python train.py --dataset="Morse code for random letters and digits, with fading, noise and interfering tones" --n_mels=80 --hop_length=160 --encoder_arch="tc_resnet" --text_encoder_bias="all" --text_encoder_qk_norm=false --text_encoder_parallel_block=false --optimizer="soap" --precondition_frequency=20 --max_grad_norm=5.0 --l1_shrink=0.003 --batch_size=128 --lr_schedule="cosine_restarts" --final_lr_fraction=0
Rows from block 6 of the audio encoder, named by matrix and row number. Rows with one number belong to one channel. Each number is 50 + 15 x the weight over its row's rms, rounded and kept within 0 to 99. All counts start at 0.
# convs0: first width-11 conv (encoder.blocks.6.convs.0.weight, 240x240x11), inputs 60-64, a 11 kernel for each
# convs1: second width-11 conv (encoder.blocks.6.convs.1.weight, 240x240x11, transposed), outputs 60-64, a 11 kernel for each
convs0.12:30 52 59 31 51 48 68 31 51 72 37 51 64 55 47 59 37 37 26 77 45 24 67 45 34 66 67 45 44 45 41 45 54 52 34 65 51 44 72 65 60 43 68 50 66 56 46 38 32 56 82 68 51 29 53
convs1.12:44 31 47 57 28 46 47 51 50 80 78 82 64 66 49 55 35 41 59 74 43 45 46 32 37 52 42 46 63 52 60 74 61 49 78 41 24 48 52 21 32 48 44 43 50 49 32 16 38 55 59 49 73 47 79
convs0.13:41 33 50 62 27 37 79 76 50 52 65 39 35 55 60 67 34 44 59 76 29 46 57 27 54 32 45 70 33 44 39 52 60 34 35 53 46 56 47 35 51 39 56 49 25 62 66 63 56 58 42 49 63 51 38
convs1.13:60 39 41 40 52 34 62 48 47 66 52 52 52 56 37 35 50 39 58 59 53 47 47 57 43 33 68 56 48 39 55 35 55 76 53 39 59 59 24 73 67 45 37 61 46 27 33 46 36 35 71 34 51 48 61
convs0.14:23 82 47 45 48 41 74 74 49 55 51 54 31 71 45 39 74 38 53 53 53 22 48 33 54 51 61 44 39 37 47 36 62 39 41 56 49 62 49 65 45 50 59 65 48 56 42 52 35 72 40 42 49 45 16
convs1.14:28 46 36 36 41 57 52 41 37 52 61 44 54 55 55 29 43 42 53 58 50 52 41 51 41 53 30 45 48 63 42 47 67 33 31 73 36 15 45 74 72 35 33 59 46 49 59 57 59 74 54 50 43 40 74
convs0.15:49 68 58 60 53 44 68 70 64 45 54 33 71 43 47 45 82 29 42 50 38 55 57 49 37 39 41 61 37 64 32 62 36 78 39 67 61 53 26 55 80 44 27 44 62 62 54 39 58 43 56 22 76 42 23
convs1.15:57 63 57 54 54 48 55 20 59 49 57 71 17 52 54 56 61 42 38 59 54 40 64 55 54 35 50 55 51 58 47 28 57 34 34 84 81 35 45 68 29 00 63 44 47 57 36 42 39 32 42 59 46 42 41
convs0.16:42 50 37 53 58 41 54 71 55 63 47 54 35 32 56 66 49 31 51 55 55 45 55 73 49 41 28 43 33 49 27 47 54 61 43 47 74 44 49 66 74 42 47 51 47 64 65 33 35 27 50 57 57 96 37
convs1.16:51 45 40 50 52 47 34 40 46 69 59 62 34 67 08 51 93 55 49 45 50 23 31 37 53 50 35 63 68 38 52 49 44 50 53 50 56 50 42 40 37 11 86 93 31 52 30 37 59 96 70 59 43 64 58
convs0.17:74 45 65 46 31 63 39 39 44 53 47 61 24 43 45 36 64 61 63 40 50 40 40 38 51 51 58 53 67 72 43 47 50 25 28 43 52 54 69 56 45 42 47 53 31 26 36 38 32 57 48 71 64 73 47
convs1.17:31 51 55 48 60 62 40 48 55 76 56 53 41 52 56 41 38 47 32 61 43 45 37 54 43 31 52 58 53 49 36 52 32 81 54 41 83 46 47 51 84 69 50 52 68 32 39 37 53 89 59 42 54 40 66
convs0.18:28 53 49 57 56 62 50 33 58 61 34 47 30 46 50 42 64 33 60 44 46 42 38 61 62 59 51 61 40 58 48 60 45 81 48 55 65 44 49 29 42 57 55 22 53 36 20 32 47 41 85 52 72 42 46
convs1.18:58 50 46 51 58 36 31 35 57 42 47 58 47 63 66 67 72 40 37 58 61 32 54 56 57 45 57 44 37 33 52 30 60 47 65 39 61 52 44 08 72 79 50 48 32 46 14 24 32 56 53 67 48 35 65
convs0.19:53 40 55 21 60 60 43 53 34 55 46 37 81 45 65 49 58 28 70 59 44 48 32 45 51 70 76 37 47 50 53 34 36 50 23 57 49 61 51 51 25 91 52 52 44 35 53 69 55 54 54 53 61 26 49
convs1.19:49 66 58 52 49 51 29 43 33 63 30 52 53 55 59 31 37 39 52 61 44 44 55 38 67 61 51 69 40 45 57 39 61 51 61 54 50 48 57 50 26 36 47 66 34 16 31 53 50 56 51 48 50 56 26
convs0.20:56 54 49 45 48 50 50 53 68 47 48 61 41 47 64 44 47 46 68 49 34 62 50 44 58 67 49 37 49 38 39 46 59 76 57 40 55 41 65 69 31 54 51 56 48 37 43 60 38 47 27 20 25 45 68
convs1.20:74 84 82 63 30 65 57 60 38 41 35 30 51 49 62 37 63 62 39 33 53 74 52 49 47 46 49 44 48 31 49 43 29 71 67 35 49 67 65 42 44 32 31 65 47 49 25 74 38 42 42 57 34 65 39
convs0.21:71 59 47 47 77 51 74 30 34 61 51 58 25 68 30 31 63 67 54 49 50 39 45 30 44 35 53 64 59 52 32 59 26 46 43 40 49 51 60 39 69 49 51 46 60 40 59 39 77 56 52 51 67 43 63
convs1.21:43 54 43 35 27 42 84 52 23 19 33 49 36 33 52 71 79 59 71 51 64 66 40 53 50 63 39 42 41 48 56 34 49 48 47 55 40 53 68 55 73 53 61 43 60 54 58 63 59 58 46 45 54 50 47
convs0.22:45 31 56 50 46 49 68 39 48 50 50 70 50 55 27 47 84 59 67 17 47 36 36 64 42 52 54 49 43 57 47 62 57 58 84 27 51 42 55 52 57 29 41 55 50 85 57 46 57 35 47 42 45 39 50
convs1.22:32 57 72 43 56 54 43 48 58 46 36 41 64 64 49 32 41 39 52 39 42 93 40 37 28 50 37 43 68 43 79 60 32 67 53 60 63 55 55 60 47 37 47 53 74 54 60 54 39 46 17 56 67 60 53
convs0.23:69 51 43 54 26 36 58 62 64 43 57 62 51 49 45 63 44 46 46 52 56 29 69 45 57 49 49 47 62 28 28 53 52 52 70 61 70 31 39 29 55 30 26 51 57 99 55 75 44 43 63 18 63 42 40
convs1.23:32 32 57 55 65 70 53 33 57 62 28 49 55 62 47 53 55 59 44 38 44 53 57 64 73 16 54 44 51 41 70 48 39 38 33 76 29 09 35 62 19 36 72 40 65 81 79 51 35 70 45 61 58 34 57
convs0.24:49 56 47 57 38 41 51 47 60 60 56 47 57 42 36 66 62 72 42 45 30 26 63 54 36 53 43 42 47 59 61 40 64 45 62 48 38 29 60 52 42 59 52 44 47 59 46 49 55 47 93 44 61 42 51
convs1.24:37 20 39 79 53 82 51 47 38 43 73 08 64 76 46 27 42 81 64 67 70 59 53 22 42 54 41 36 54 52 56 54 37 48 42 78 58 65 65 11 53 69 37 60 25 61 72 48 40 42 76 72 56 41 31
convs0.25:65 46 38 69 62 71 53 56 40 54 55 51 85 60 57 49 50 39 24 34 53 51 40 51 32 61 39 43 58 53 60 68 50 64 58 51 47 43 47 39 43 44 48 54 45 51 53 49 56 53 31 44 52 51 60
convs1.25:53 56 31 26 27 50 58 51 68 67 47 65 44 54 51 60 55 52 38 56 46 51 35 56 48 56 42 66 52 84 45 50 48 61 69 76 44 59 72 90 80 55 39 43 51 35 49 66 80 69 33 52 43 54 51
convs0.26:58 46 60 48 61 71 45 44 62 49 63 79 69 48 63 70 57 17 42 67 35 49 62 46 53 57 53 19 60 36 77 59 48 35 48 36 50 42 52 54 40 32 54 43 68 52 48 41 47 45 32 32 71 63 41
convs1.26:74 59 39 32 51 51 51 26 44 64 52 45 20 53 48 33 70 63 29 41 45 66 45 63 32 31 44 53 55 43 33 28 68 45 50 53 78 55 50 63 69 33 38 80 48 57 36 53 83 38 52 39 53 53 50
convs0.27:55 57 52 53 54 56 51 51 49 50 51 51 65 47 21 55 61 35 49 48 51 57 67 40 51 59 44 72 41 29 62 36 38 57 52 45 65 50 39 51 53 56 51 62 69 35 33 80 46 64 29 41 47 43 69
convs1.27:41 39 52 45 77 65 35 47 49 51 70 41 74 57 33 44 49 52 63 33 39 39 33 82 51 73 43 63 60 57 42 51 40 37 44 25 49 48 53 53 30 52 76 45 34 57 18 51 62 61 53 57 51 54 42
convs0.28:52 25 49 68 60 38 49 62 69 63 60 46 61 40 41 32 78 46 52 69 68 48 65 75 45 35 39 57 59 61 39 53 68 59 49 30 44 48 43 38 36 64 33 55 40 21 30 54 68 78 55 69 52 38 39
convs1.28:68 54 24 22 30 61 82 51 48 60 66 67 48 54 28 44 39 65 32 50 51 69 27 52 51 50 48 62 40 59 37 43 49 50 39 49 61 47 54 27 31 65 85 82 64 57 52 50 47 57 62 44 54 53 62
convs0.29:54 51 08 62 32 55 84 36 49 71 46 54 36 63 47 45 60 52 33 67 48 49 38 52 48 72 41 44 50 51 34 72 73 44 52 58 39 57 46 65 49 33 47 51 51 28 60 26 37 62 56 38 52 43 37
convs1.29:46 42 50 72 89 66 43 48 47 57 53 19 42 36 60 46 64 38 48 49 70 23 52 53 43 49 36 74 49 48 48 50 54 66 45 66 48 49 45 35 42 62 43 52 43 42 45 53 62 59 45 65 47 39 52
convs0.30:32 33 37 40 66 64 52 57 67 62 51 46 32 52 62 54 31 52 43 65 35 59 64 40 27 52 60 37 49 47 47 62 51 41 32 45 58 53 46 52 34 69 37 49 57 43 65 32 26 82 42 57 50 41 24
convs1.30:71 49 48 47 46 60 47 34 57 52 43 20 46 88 52 46 77 49 49 65 59 29 37 38 35 46 59 39 52 65 29 40 38 70 59 49 83 44 29 54 53 14 58 68 54 59 52 56 46 32 42 49 63 43 29
convs0.31:18 59 41 51 44 65 69 23 49 54 68 45 68 29 90 33 43 40 43 35 51 67 50 53 57 42 28 62 62 44 64 63 37 60 41 65 38 44 59 50 31 49 61 64 54 33 44 51 56 05 44 60 49 39 48
convs1.31:33 35 68 57 70 28 55 35 50 53 56 57 25 58 65 50 66 52 46 42 36 50 53 60 31 51 64 50 42 64 56 59 44 60 83 13 65 53 24 00 58 71 45 41 57 64 47 45 67 62 48 60 37 18 62
convs0.32:61 46 52 41 85 39 79 37 26 39 80 40 48 46 66 49 62 38 55 36 80 51 83 41 64 19 53 24 55 35 51 54 49 57 48 55 47 50 52 62 34 63 39 42 62 33 75 45 54 68 29 50 70 36 57
convs1.32:52 48 68 37 50 43 55 52 57 51 21 30 54 71 46 50 52 57 51 42 59 41 44 51 53 51 22 39 67 70 54 59 52 71 27 78 70 27 51 78 51 83 48 81 61 47 51 71 52 69 51 65 50 40 59
convs0.33:39 35 56 29 42 57 21 73 57 27 29 45 54 54 55 48 49 33 64 50 30 23 31 46 56 54 48 39 51 86 27 48 38 49 61 51 48 64 37 33 26 44 62 20 65 71 23 49 44 62 61 49 41 52 45
convs1.33:64 54 39 54 60 77 20 84 58 34 56 45 55 74 52 20 69 67 62 53 56 81 42 31 50 54 46 53 66 48 27 34 32 52 73 30 63 76 50 18 69 46 50 58 37 84 66 53 47 43 32 45 37 50 39
convs0.34:68 62 56 50 41 70 46 69 36 32 60 49 30 56 42 51 51 46 61 40 43 54 19 59 48 71 57 55 28 53 72 46 51 52 34 57 43 61 45 48 59 55 44 65 59 73 47 46 46 40 38 50 68 65 61
convs1.34:50 58 63 37 88 44 39 43 39 17 49 45 46 43 27 56 31 50 59 56 61 68 38 40 39 66 28 50 28 49 67 66 83 21 49 89 71 51 52 74 84 56 34 54 47 50 43 43 72 62 41 51 39 47 64
convs0.35:53 32 56 36 52 58 62 49 62 63 50 40 56 54 40 44 60 49 55 59 60 29 51 89 42 53 54 50 34 48 42 48 51 61 69 69 55 64 42 73 73 44 35 56 79 43 43 42 52 56 58 52 60 33 43
convs1.35:51 40 60 57 52 44 31 43 50 43 43 59 49 45 58 56 57 39 58 32 59 43 51 64 41 77 57 50 55 70 57 49 60 29 35 41 42 43 44 58 27 54 56 24 53 63 56 43 59 54 40 55 47 60 47
convs0.36:39 52 43 59 52 40 41 32 63 56 43 37 68 64 41 42 66 69 59 54 29 40 59 62 48 52 48 38 49 69 41 40 31 74 44 53 51 46 51 42 52 62 51 49 33 52 78 69 61 73 39 46 61 46 66
convs1.36:51 59 53 33 57 52 42 07 58 64 49 36 26 58 54 42 42 43 47 46 54 53 57 48 27 59 44 55 51 65 49 49 64 54 49 62 57 44 57 34 37 47 83 57 39 58 61 82 48 45 39 55 71 49 58
convs0.37:61 47 81 62 45 57 50 37 52 66 51 44 46 53 49 47 45 46 51 49 63 61 73 70 82 50 67 60 32 25 59 49 36 38 58 61 47 50 52 67 84 51 67 52 55 48 37 42 43 57 60 48 60 51 40
convs1.37:55 44 68 43 42 56 35 46 61 61 45 38 51 60 56 38 48 60 35 48 66 42 49 40 57 46 66 47 47 49 47 58 39 26 71 56 00 50 46 35 39 62 73 42 53 58 59 50 48 30 68 30 60 57 51
convs0.38:67 20 53 48 25 48 73 49 51 55 22 53 45 69 57 78 47 63 35 69 21 66 65 27 62 54 52 74 56 20 48 66 44 59 43 45 32 51 34 54 54 47 32 53 47 65 30 62 59 49 50 40 44 23 48
convs1.38:45 55 49 50 24 74 42 73 57 66 46 65 54 54 54 28 66 49 66 61 50 54 40 59 58 51 48 51 36 39 50 53 59 55 71 73 42 67 21 89 50 68 17 18 47 17 61 42 25 58 79 33 54 36 53
convs0.39:47 54 60 50 48 30 35 48 53 57 38 64 20 43 37 35 39 47 70 69 57 64 47 75 44 68 38 46 34 48 30 52 52 71 47 57 59 54 53 45 35 48 57 50 33 52 48 23 29 33 59 21 48 26 51
convs1.39:47 55 69 65 68 48 23 45 32 29 54 53 42 43 50 44 66 58 56 45 33 51 76 71 72 54 61 49 33 36 50 34 60 47 54 52 68 52 52 56 42 35 41 51 35 54 54 22 49 44 61 51 97 66 60